config.yaml
arch: "inception"
model: "multi-label image tagger"
dataset: "made-up waving flags"
train_examples: 97500
image_size: 32
crop_scale_min: 0.8
horizontal_flip: false
translate: 0.12
color_jitter: 0.2
cutout: 0.4
norm: "batchnorm"
hidden_act: "relu"
depths: [2, 2, 6, 2]
kernel_size: 3
stem: "deep"
widths: [128, 256, 512, 1024]
num_labels: 34
mixing: "mixup"
init: "small_normal"
optimizer: "normuon"
muon_scale: "original"
learning_rate: 0.013
momentum: 0.95
nesterov: true
orthogonalizer: "newton_schulz_5"
adamw_lr_other_params: 0.0023
max_grad_norm: 0.5
max_steps: 2900
batch_size: 256
epochs: 7.6
lr_schedule: "linear"
final_lr_fraction: 0.1
warmup_steps: 140
weight_decay: 0.1
adamw_weight_decay_other_params: 0
Rows from block 9 of a small multi-label image tagger, named by matrix and row number. Rows with one number belong to one channel. Each number is 500 + 40 x the weight over its row's rms, rounded and kept within 0 to 999. All counts start at 0. Numbers have three digits each. After the name is the row's rms in percent of the matrix's.
After each channel's rows are labels from the 100 images, of 14848, where the channel reaches its highest value: "peak on" is the class under the peak. Only what is clearly more common there than usual is listed. The data: made-up waving flags.
# r30: branch 2 reduce pointwise conv (model.blocks.9.r3.0.weight, 128x512x1x1), inputs 86-171
# b30: branch 2 3x3 conv (model.blocks.9.b3.0.weight, 192x128x3x3, transposed, each kernel summed), outputs 96-191

r30.50 102:502534558471450493580500482508485469515559625555479498435473517545579441493577522480507442467495477466475457646451496509501515518500521535527481531404510524456589520466512494513524506441488499478549518473492521513479494520508564483510571508514429434497504460
b30.50 083:429481499429433507433430497481517464505476551498562487483533507568441504506498555476490485522513567496480475521471486467478439516452454455500482476567477490436518496513527562471476476511437476472517469582527493491537466458481427542482521411556562420459532457434524415405414449488493453512
peak on: emblem

r30.52 096:491467479548447458454518535513491458540473486516468499452462463515505495498602417502497484488493430515472479433572434469409450516524475510490515558468511542520479551520546498413510527479467516477495467501596485487471504571541561518485487518516596477490517477
b30.52 085:491514498503527469496526504559518509519571502541585491507534596618519552568537506478480514487511504515506552485472503471513550546502480509567475538570542555505524477464490514492533537528470457530546504448473508565542548489514475557606524484566503512517495407506493534512479600541532489468
peak on: backdrop

r30.83 096:545499511489518551515474516552557522466506433464499509591538483509446485514466425520563500526495522510452586419532531485567509473537441488482485444424534462513494474404517520443553454501517514473481531491460462537483509462515502560550421501566547559550453536
b30.83 094:478397459466556587487505517518464458518482514461621557484482530503475470522512504546573481494497549514473439534419494473481477430443483487492529542486512523440501454418494446487545470442510492478467542472487446508558550494503475443463531507500505481505507463514464498479546503479459536487
peak on: emblem

r30.92 097:532547514427522557475502486496467457490526456519519513438486482507463451603451471491531453461507541443495498545528541523450525503502525483451473576496490513439484521448493460559491495502451561539510454563472523519410439501488538500510399556490478553530519509
b30.92 089:471476456550503510461541526471480465427445452490520492568476475512521552505473460602525475460483526508436447488478604480504467512435521520478438452451519532543467532513516454482519454480510443499449521463516551504525501445461457546481421532423526482485532377445512622554469504438489540521
peak on: flag

r30.110 101:540558528531497451583400512481423492420533533473528504550471488492440554446580517451443479444488500523475523498461474515490590454471483499544507462565518500518506507511551507434479478489469455555498483534492515584452531502465523524469448520522452411539480596
b30.110 095:455509469505595478503493449484527446533576493469509540444474550534469481571436494531489513469502455462519509508514499536447499474457548406490478443420463469414448439489504495477502478448455564443541453501444526539398474540569514487457541476491477473513549465534474494438478452512530562489
peak on: emblem

r30.71 099:538386504468512432485516462454486467493561574510472590539471475553469537502545482510576452502546478550458499593523504543504551423479534446472561531554398534509511498434519516476485505521497449463544549560459432521480464514503470475476462560485558497474586462
b30.71 089:475576502461480562463523479582478529538483567482521482484552540521503507527481517516569463541545476475496513544526514458536496466536515498434541542554510415479502565482513524480432526461520476427489441487426525502461474515456574541517443484430478562455427591433542553505486551526458460488
peak on: flag

r30.75 101:481547519540455483451476492481509512459514535562475531495457550450488454556481542466518518440528489518462526467508478534461495517512522532481524489463541537435461471474545514491506518500549482462501526563468513497535510464524504494499539454598492535412563507
b30.75 116:532516473426535455477488502430502530468455494453528468502559473435394521458521505463477510459478493483502553449439489488477435505541462407469466510406498480502498510473422491445522459497492493485548437498504513572453496477469508482530484506454480505542531487479486498467512511452460412512
peak on: emblem

r30.98 102:511498459478505564548509496535466480498516462481502503431517577505442459514519472508541535435518537514556511486480474542566493511509537479520437505491450493506551487435565448496501551505480476503495487484507522483474498523540478492519490521510544464501543484
b30.98 091:460512490524477516477546488512492474469485534527536495422458453535371496533471443442494496533457610482537472486473456507418483473496494530514527410489511445521508507552510521523481463446445487468598428565502457498454488456521443512474449500537537458517524442545510479455466400465428502504
peak on: emblem

r30.28 103:488558507493452549500511552509468548522457472492487538515458515537484478494510558484412503453525568480419496445472556468501549556491504515513511539549489447546521470541522473468499493484514503487458455490516471546482475459499492591456399475517399482427535509
b30.28 090:497460482452504438448484533497526452430555480458480552438455492510492599517519513495430469456461461505461518444495501488503469499509491512592434428416477479501518494517469477531596476520469558543494487559523510476482536541525505546529486436536483515523577517542473527460559476518548449519
peak on: emblem

r30.2 105:548457512473571468491502474498522482550454465499538483575462461497530361461495609474544498459546536415366488470519403505416456468527474462430432467464477502469453558485481530457490499511483480487464489530509497571520533503507485513465503523486520510422509507
b30.2 109:609530488507512470535518502471488597462508500428516495456442515476452461570542514535441438463567464528500588445502546475515495490537488462440475588442487430515531480467582498480512425567491551515494484543520455455492512499453529520527399549477511535503446565514588549535498523465490466488
peak on: flag

r30.109 102:617449560389438440468453489440522519498449490492496467502536455565550574493501502508477515423490580498435507459551430476481494577564564459445512465498530459569506470549517504543492514472488442489555531451444464493480491483517483512475496475478487521505481518
b30.109 113:547585511427485521480436456466526471443448454436524468520580560493436484456532498541502431468462503465452528388507503456489510508514405451491505452556443505461480473512470451515431488503495511499521558451439537510536584476535536459437470475566497482457411498456445530449592526469493457479
peak on: flag

r30.70 101:523487461532490385498473416570524515444530450530529505510561474524444460555444514461486488504503538452495482442509440491457453563485472490528615409517497493463434397508496520448483553491445507476503426490524453547440491457481471518509472583472498464490465502
b30.70 090:416469484514480540460497512464536442446507424500466462455497573448484411422487486487507540536439499485463462462468513595478448470512530535455458444548553539538533491495585506486476547521471527520486596521526498532492504516480470460500513476540477449488470447449483442519506541475454531531
peak on: flag

r30.118 101:443472562553476434462547450520437468541522484468481481470512560500573536554498512507529511491541544481512553558467532479400525457442485484545484538532466464486466428562507503442499538486513468502476437476450441535475482584491472531436523596462435597404572400
b30.118 107:501519500496546456475499491503455486536514454591532434511427506506542601516471492458560469542445429501512548505439441522556484460511476457427479557488470496457473482475557467380473447536497434418445483496385509539425460496448497465514515520514476480451397480516450538462514451466463496503
peak on: emblem

r30.48 097:455587462484479485547555491497526508518456503489505479506490527495456491394516496522512444501510491500507498439468563454603418516481472492462522480485473468478469453483464474495474496488468465520414505505523437517531577499480508454460513535471442450463457559
b30.48 105:478403553546494526552574534476543508553506527448492481445466506529444537474490472466460522532519472481495427504531470608434519476420502491467550547521447478518394489510511483555477515554535501549455516544498558493568465463485448512478434480474501453529606511477539481532452476438459480451
peak on: emblem

r30.114 102:528482525463478525505587539497562491481556533521497499505548542482545496522559433510559556464522526532539547517511516501573468494535478460509411512544483468483467502483553474616482469493437476435530482548510524506599538535518516448457505417512448531546494466
b30.114 098:446451579495527463494496494522561513562501537546495497508453461421534476440484462486554514538500571545509458495531462499526549524474544488450535505495506500501541545534477537430501486516433537493490480567501513436568478472489447539485542514386486509506530538421545418530440519452437478506
peak on: emblem

r30.35 099:487498513511544636470503540519523506437522455496501507593542465493432509518485484431474461480528568463479503435487525503481468481416451554524482514485508533541487506482489465437582518517495460502500523485471472559402526478482533505511533586532505440568479528
b30.35 086:460462490453419449462564474463499457470477500425574536540554549546463494565459508515461570474502457555499500469438494528458512475431485496467502461492512465417493414475501478504489474512502549486477500496542485499494509433556548455471499525564518417500518446509477521446536515559474536493
peak on: emblem

r30.64 101:501577446555462523553523532558564584465514528572458459473501540484499517471414486494496478473517529503403499465485440543509553487373484526544435457456492537559485464495548547457469470561483499503478494530511546465500477467513441473479483431531481482578504536
b30.64 107:509453515559528486479548521492459472563532556516528517508459582525451509446481513531517539431492483548520542497554510517482495478483578493499478491511518500505498430531541516531474452482475502484467479490463489437453473500495476458469486486526521393442518472493500503496537541438430582484
peak on: emblem

r30.15 099:579518528481504564469488494452551516501550556437489561480554554461569495491591516465532475527499551533520485512544529470524497506500423560434542501515538473490504524475500495403497496467532488513486561514459512492543563522492535469500458536484501456531479524
b30.15 119:475501538423472491423505463455472522561439452480452440495532450452541439470457506550502423544517476467487469465495481420493467490523459480416462527459521484442460453454458508482433516476420436494516498442504448413477474478426471519515503484508484480449507483475484440478586456482484481459
peak on: flag

r30.101 098:521417477471559588542491522496487463500455452489458460475579459524487509515489469475503510554503494523437506541470530533567496518608575479544385543526452411489454502472476470472541569439521477583476473519469454559522551490487456472496482500430522512516491451
b30.101 101:452486498495481540471540502511526448509480464469493524558465532483517465492465539576505490504517518519415452512484511534513416441502611592432508513580522491533513513513469535490428486471511433428475573524522481452527486474527490534519498504441458390498505464474480551569519425445520543528
peak on: flag

r30.96 096:559550558510597467453502496442556493464540505565478536509482520516473579588470526520610509496484536489415473522565409557486414557617521489541494528467528528472495493466483476382494546513470477549533517433530476482563480475451498545426437505495457511491508537
b30.96 094:536483447415522512526482566431496539499506457520453472496484497417568511468509472457584460499439428496490537434485599526561523521483502480534460503400529541513532497511489418425526487458473422473487516456510471515553484497469490466515530482439537453573554400534476531539486533444502469397
peak on: flag

r30.58 098:388578496403459525472457581488445550520477521484562459486515503476423428472478476485414535536516427500503532502474536506463562466400475532505489541470478475448488467500455477518481489459525465504436492542531488501458430426545519510515450518505481502531502512
b30.58 116:485441473532468509495511497512497471493522487508490512426469493624473476470479521530508508472550504494500411560482436583415503419422452517497512449479471491517508619534541517546485531542512467552422484508535558483529380510541441448464492476444571493518610478521529486468477545516522531498
peak on: flag

r30.53 100:532553525529557378462588500472431451528460489483500516500465405501560491379473533507495472437486425455492516540568485477478430484501565479528466449480501497549491446478528546496547559529496449519488483510529494421418523454493573491488473498487495497465520475
b30.53 102:535499509567549460499492468579469525535435475515458521533490453537435467548495476520487452531579482501588498552524424546483525489548469526501509485469485488575494494481415503522480464471480496470565476507492435498452532510475491428467447452439403530461466484474516450421453477503493415518
peak on: flag

r30.87 098:505464524526477628567501491586534465409571482450557456498475569498508476555586508519454555475492503461543553471490571535547421459571489500484508494478472506408476463516539495546564493471494511552460592546492518515522481476465486506525509507492534530399501454
b30.87 088:498517512434486525455458467493424488496423507558482491563555470465473438459487489506483490479572541530464426545528522514562495449501489525451469493444463536521541467488403463461518492462503517471516518531505537496504534436470490531480462491416566431558487470523479430425487550521461553479
peak on: emblem

r30.46 098:519528525482493428552494485504446522531514542517407522527534500533507475498535508496542507485509489449467527611562482455441406426510454500507497533514433473545499472497525531411499517476525457575498467477517450488486462468472558502447475536488529561499537564
b30.46 088:506459490523486474521424511460518504598477559559496460493568506560518468584473529418494428556487401440484548508558503442474484516510551390492540485491508550385521464485516520427500523466524467522463516522469493539454535517496464469495494464531429495475450489484542543547453486496502448495
peak on: emblem

r30.74 101:502491546565543465464544483502503507516521532467483470484489452504465473446482517494476465527475576573575443518471441487533532461453542466504533445515430554508502453496523531555513409525519476433472482461574509516473545515531482564468450504434547526532533549
b30.74 084:528509564487477505447490466536475469494534526529511448469452479602470515564552496525501462447558491442481539583455542412496519542525477539547534540549476527464521461472510514503611507519458523531502451493470499519563533479496413438545513483572522512498512470530475483496489542510462434491
peak on: backdrop

r30.18 096:459556439456506458563476504500524521487442472505480566587683563514498449510554472495475559494469572497554544516531514518527412532425501555524476445479470487557479458505479470555502493495463521497446445514486568496491475466503523521470563418532499526445549519
b30.18 101:439465449472478483486577463531518480551477531514482446523517551473571519474507495519530513463554488444478492406480449491504451503484521550399500432546512467483498453466531478468499502523450448443484480535483552475560464505494450461445495418491464487500525436531477517534467472464463531543
peak on: flag

r30.85 101:513498498568525411483503471499525520602499407516447439537491529472497535575398432421469477515531503495549518478486454523441518513517528579506475530462519432511489460447540511532522526546499539469455572477517507511516523529512451528518482469513579504489531451
b30.85 095:484524498514524557501529409532510537489506453474544538516420532505475558469481498517456477549519545563487494516448485513505525497474472463521576449474508597476479491578509551517470501491457490546475514405456499491432526573550492522496478469444552555498421452518466458500468495485462517475
peak on: flag

r30.4 102:492484485448595427529499543519510482481485516504492544614458470439461468421519546471504463561507433496433552522479450545520491453510550420445421536449520527492456458498457505482532491466537495517492436479493538507482514425498521551434545492421512483434522477
b30.4 086:566553439546456554542463462494484497514507497500488482536454427568469473582517461540514479498451535483483560511525455470469463518459471503463524536527510562545503486487450433460540464484442533489475490483459432477532550514406443555505502504448402497448491462458484449477483548527496448407
peak on: flag

r30.60 102:548514497479495493497458533485509491476467464480521440487530528468473484549508464501478454474472561485453517578501489433583489567464516555440539516527447505552470471548477583484450540492485504581485536524576484527546556504479443462485540496451458445436501458
b30.60 096:523454580451554474478498495460452500509523506499447539510489525471514458547518454493507536525426538432478537484493506530481491479500571528508541472517523486514569467459502486491521435533525525429494527551461499442478478483507492522500475560518511456605444487456535529497527444515576494500
peak on: flag

r30.90 098:443515514504543618521468521579512493409623457547548580540495562488390547451530518547459508524503525508460516440475466557545476571464483495473499484552469470533473496515482506467408440495450489515479483542433443455466507476442509440522511554494495431488477491
b30.90 100:414456488565417486506522514530500529438450554494532445488508499415487434426423483491437538581510462566562488487475497516578541539503526491423411506562489429467556480445442478464484490494426547449490496490441478459514434509466502540477492468529436472463477498553501527407477539540486487419
peak on: emblem

r30.78 101:444470496562438530454451531501508525481538430543534438507482603488468455409498440533430523479533464453468518473515510518492569497513563488469440473518474494490600467443525521453495459440532525499446564484482449481589522504462566496539463519470506580450483543
b30.78 094:462539504477508552518443497455543436459510509526451506517520435450443511489417470451435503479507484495500491443507511490496523525460478518512559477480490436436537480549555485499450464542431522468513389441486484490405492516412540490498501592495433519412455403505483489505449500503485514470
peak on: emblem

r30.40 103:566516566488471465548498513472474489497416435522494500543439525480562540463507552446512492524485575418507515443479415550434515464513534482521457546518476457507516462477403490426425478509477461490547558493485499467476452447472507559510480547561452516502445510
b30.40 092:496490485510608415454542458543500464501484490488470436539533407508553529521454506516528493495522459491537508505458497455530497418515444506437471533475496514417469506486576414475483487555490415510466514435430547491501525539473439477538483525496537465485491532445496519487513480503520537470
peak on: flag

r30.13 100:482505500482502450546513422483525445491463487480536567468556522423475584570437434510465505526523563464518505451530518413543470513498530442497477481479497527409462526459471504400504484477416480482469568521488424561488531486441506512515495496523472531512444483
b30.13 102:446432495551513537519471552466514548426573489466549529457482480362568515431463482455555558493381582532480501468518529492541586527458474459483565497494504486457485478517463486482549472473457540422488518509503510463485481451459457508473458422458514564523477505464476480528441562494469515540
peak on: flag

r30.106 100:558485448493459488500483415501599461483545589487502516481531482494519575538512514452540510454511577465532485497583570467462471474514496487462540497443447458494506513483531458480495516485504473503444557474477482528492542524524462517491484508500507485568531517
b30.106 112:521484493532502557528498478490499466508488475519494528477446505520473482437507427393535492489451519460489522453486481485537528543563493562508455532468437502435511423495486459513548432368494474469472450485507480500502546505454486515459494461503568548518404416464471494493498463487491477488
peak on: flag

r30.80 102:508494568456443509501473518526520445549485472518486487541531506467527470531593462485453457510500472496554514406523488430532453486477484448515474535495588444490477494501459568501468499484493472475488540466516489504448466513457487473483491453576550490502505426
b30.80 099:448459470424437442515530526486558515481416526474443567534525427509467472495532571486487474520518549537485481480489471478447513521516515511455510474461510495512455488493520555456556485462483481486520519497523520496463535495452475508470477520615504444594403522458462473555537497436527503530
peak on: flag

r30.108 099:539527595442520453538506461496411524538479430476488516524510437539549548454519558443486458465516521509456501604484472493511510452549504512501499463506506453546449515504485473469493532490505464581399527473495536505472450451497465492475491562507557476440490545
b30.108 094:544542538487542574436484526442543499534491463524538328508444498493509560477515515589557462563445566444455515486542495539467490473511387569483515549511499476460496540521530462482490531499480501506470555472443508509404505513435466544507576556488444449451495534548568454526530524485541454498
peak on: flag

r30.10 098:570422494381553524503514511516493533516538545540485500528489435459397544484608567512484547537521433504512510550529456510470492531448479495438509527513533581553479514493561532503494469500486502505506565528480483483495537560433544406535474503479522467494551529
b30.10 103:458473537500438379449475524494469525484507467487515534486501450462528483476448497492506482515483467527430459601527502494531537471481485541475450418462486449558474553452482478487416459491486487474441501447573490475510464497446501534492459457437533504504495495533569502469493489512475488502
peak on: emblem

r30.12 101:452508575445529491435471526499501474513506491455545460475466483519496398544505461493465426524498467466449476520472528554497512525480479426537446437455558467468516511541425467477472498454407492491465472494522533536462431546497500526508499507517545479503478531
b30.12 096:441542504489422507538497477512500486490440468462492454460517538548534431534555510462481539498541546506563473460416563514491437458530538548535505468518525472469467577466482518543407516512420497483495458533490472519549584523485522515517481493507439483495479525532542536497471530557466473539
peak on: emblem

r30.94 100:474492476497487628483486514488558495414613462456488511511464548474442516556447484503500480499506523501424466461542652481656444441531518509544501496527409543513506457479542437502574462462472497504489421490502503572469567453498474588467562475563540463450486477
b30.94 117:443496433482540534453514513487525505517515532479479541527530508499474443476458482440458455477546511534474440497477534481485462415534474475494497534449489502438501512435367483474475519449561509456507521523501449511520493340587493454508512466452520502562534471505486520516470475482552495520
peak on: emblem

r30.36 099:441498493434504544491478478525483484471519452484495450562561494505550518444476582548491466524487536517470483449541557514525558560493447474487513501456509551574468447519560507510507492540506465455521447524527470511522520482528527501469511472639511495485551497
b30.36 094:412495482468475545485479504494455512500533490484485457471518479470435499466527495537520468472477495471503512509473501337571450442521484493455574415445468410498470520427540478448457487469460480417469554523505462485529519503530508492572497479497482452456438552482475447465517517415447578517
peak on: emblem

r30.17 097:514554543453414437533475390511586478561565514502488524468477489511549578483482523484510457541556472504576484488532493579466504462480509478497502591522525514551523562489505464439511601501442518462502469462502481491436480527475509467477537517459548461541553448
b30.17 088:482489513485474473503472495486451422428526502471557448514517495453493543503469475448520509451501531512436511471387520512452523582478456505527519545506521526517489446430488445518508550515492482457561536495512474472486605436479537499470542508532509510462451453571432532463492615516478482505
peak on: emblem

r30.67 096:552491519483518472476534469516542510567521527477419553455480423466499459534561520489520505458528524481470494554514523526529446526477547493491459472524493482530467510437560498548484504498534490510494458499458484471622494508525517533492445493497467522431455507
b30.67 107:494456537520521453482543462480545566462587582523544507458496486503378540519500535366498467470472488497502476511561476467470464504465446431557485468493473488545476491494477521507514547472481514498445470458525490482459461467446500518510520518446494478527530461456564425526490502461541484447
peak on: flag

r30.3 101:456538458455514424473469503509462501536445575516541531498530480482520473468499495491511510522459531492447494534449457517420666465460493520473454442496491497594449453471472493502466497463474547507508480536521523503463499484462528520437467498502466484449541528
b30.3 097:484500466543490502495507465467483493493533535499543516489473435535483571519522507556582478448480465467543521566539458441410504449446462467508506503503473420523505521541484526501505494522456506451396421508547564474447472487527434550564598442462483492484530519521507427476482487472495519483
peak on: emblem

r30.38 096:541433471543495474474532574519462510486550608525501517471372470531518506446575534445487473477494519408494463439528522445426584548479486607467447454508530450529444539451477421476477484479529515510476521523507427515583543528508436550467490459522486510528550537
b30.38 104:517548549532521495517460483449523511450529479449484481557563421520497468477432497381464539464468442486474474515505514473448566501460474464482465494583516404462503507486554547509460430471545495474439532532533493487464555422440492503511508559579511512501550476581459503494439472563558474491
peak on: emblem

r30.23 105:497592411574510576555489538552458491498435577483531466430521574496459548454524570583528489484501531502500517572485500516580524442543475486514484561501498561538518479527541508478541514471522541474498498456469559481501453449474567472493526452428525458487467470
b30.23 102:548522577489494554421494524465468506516535521528497534585466513489479538465470522528490496553586460555475500521526486449508476502466470459534497500416485435547470477553479567493496518544519519521485439487515492422490476526536467472486580454495468555486606503549483482517493495473496540499
peak on: flag; emblem

r30.124 101:562517524517443528492495554469538498456564501467548451548486484469379599488445487458513501523516522513518464421467529576514553458524513449519545545517529434582490439475547468535487504498471441438487420461481508489514474548476540481483475520452530522570396482
b30.124 100:480479518487447463549413525512480442432557514490518448475459441477578451478494497567494549451496502538498470511438475399496532488549502503478532519488482512493534531429556474475507451485552509461498545524482473463531490440536444517488477518456474573410482580509488503524464535533476479512
peak on: emblem

r30.91 102:517587583512594457504509447561418486536496489493497538590457508477494497475448467475534484465548503536434512513564451483604551533539518454538500481539506528506481497539506488533496479510503499529432519517490504490498474497493501483486452489529526452511512548
b30.91 129:546475496505514575545477493479471495525584461522506538520442470420504485465470494486559560549448488510516477504544494493523588514499518495475505468499476436502428508450503471454441454435465460482516541515460484475480472523520434451435493501456469532466480542506521450552428504485489524548
peak on: emblem